{"kernel_size": 3, "lr_schedule": "cosine", "weight_decay": 0.2}
Rows from block 9 of a small image super-resolution model, named by matrix and row number. Rows with one number belong to one channel. Each number is 128 + 24 x the weight over its row's rms, rounded and kept within 0 to 255. All counts start at 0. Numbers have three digits each.
After each channel's rows are labels from the 100 images, of 14976, where the channel reaches its highest value: "lies over" is the class under the peak. Only what is clearly more common there than usual is listed. The data: rendered rooms with furniture. In brackets: how many of the 100.
# convs0: first 3x3 conv (model.blocks.9.convs.0.weight, 96x96x3x3, each kernel summed), inputs 0-95
# convs1: second 3x3 conv (model.blocks.9.convs.1.weight, 96x96x3x3, transposed, each kernel summed), outputs 0-95

convs0.94:090137126101138134137135154152113122132069203115121134128083134162131094115137182153117137141134124120088107140145122140144053104066165132145129124155137140140112134136077140131141142102109120115115099115144118118113141137154116167089119122165092109099129119165119120104113129110123136130
convs1.94:143155139117133111133131090103116115121112132130140122104153133129116097114126118121131141145125146141155138116130137106157115126102121071188126124129122136125129132147136172107077137134125124099136125115121124102082089134095102209106127154080164143097134124117076129143135138142130170048
lies over: window (39)

convs0.92:128121138086171143148082116114153129132165172133166124114108142080114119150122095157039140149187113147121115113103120148128119119106133113140140148108144080128123137140104143135118146104122066180160141122120122133109139135134119150150157145092126116111083108143131122146136121126117155118
convs1.92:127150108196144144099147156148119152117106096118079150128143110146117136110114155123188130103127119106076109139147155126140154133125130153104100126157141138110136107110133145156118093095131163090109107149158094155096141106129114182110100121172123143150132102119085111115146117155165102128
lies over: lamp (28)

convs0.61:099161129120120114131140118174169103133119172119141126138128132126137162150158132134105098013114127111127116125122073138133153128115144125141126119150093120128100165147128114092123132117133138119142122138156122093137097134132175145115106127111168125111100150116150088101142088156124168126
convs1.61:156118144116140163133083160195126166135141115136132118119090136098149095111138132133158122068168157153084133117115108080142098132103110139149127117153127187136069097141143108130094133101119133121149126163112161152109145144155090129102129111122116124124119139128133132095116120124079127117
lies over: floor (63)

convs0.36:110096118132119096119115144109114148126151173113131136147090119143120126137138118135156139209104132138133130116126169123129139108119073122080123147142151197137116084117124123107066116082117131146139200127129138103100117123109104140137128128110132118112141155125147131130105079130131109167
convs1.36:141124122114135136117119163141139117113117133125117131112145125118145097087115133136143123048098137124147126111124059097134088128091129155171120116132148149132092132145161127118129122104120129151129059136120111140047093160159118157110088094143099137109121135103153119127118118093113114124
lies over: floor (99)

convs0.30:105109119100109124125160113153139095147086161127129132113059121132124130128125138107122079157159160122126093180116132121112094126124149146170125101162119111126105105123162142107061129129129127113127163114138144108106143148129100119113133082137156125119146151099096128093129125108130170195
convs1.30:143144138139132100131119149114103158110133145126120127146121130140174108131130156166145146147119135147117137123111160156131073142116079129081145162084171123160083136151091123108131142118127161130105113117117109156118086133158135180093143091110091142138157098131156142112136094131080100085
lies over: wall (92)

convs0.83:112154114097095154129134132141089105130123097127195158164134113139104133151114107139160127132109151131143139159126144164095130132135114112112148095158130097162121116119160129112187121107116087118138111148134140156109095113155115135090140111110167135077129138161124125051135132173113119109
convs1.83:154125113090133169113113110087147126168133145114129101113101121106152132154134160128135144156076135116127121114150134157120141128146125155129132145110121164133139132155134088113100098152126129133119156123134122123128142140081117110144122170070105144179153134102127143195122109096058163166
lies over: window (68)

convs0.47:131156110101120070138110139123141122126120131125148098131148120117107099110121184129141115093169149135112134126130152098108181127119107118115123167148120111131166138134118124096111144147108129121182101107108163115175164143086078156113142145097139137149096107114100142130124169140193125100
convs1.47:119087118145139125147139087086098133128147117118118125138091120141135151103110082133109137168102107118163137154131125154138108121138126098123137096086093129144145144112145145197134144128138125122099142116170106162090142109115139056143084126138106127080156115137108116135112147154075129101
lies over: floor (88)

convs0.59:097199130118123111131117119105208129124091177126061059113161153117136125154099102152104162139153126133123140133098104123123140128140128147123131134117123157122140148105111080098107130113132112094114110145145143144099110127130140159160152160099125120085125143128106132150119102130123129126
convs1.59:139071099130081163116117121161077097103165113132140139138123125133101153132115117090116112144112108107149096128146147187117144153105152093111112129148104081077147105139149135148158131133151154151122126103121106092123146109107148090139137131132132129174174144110139096145161142114163138106
lies over: floor (65)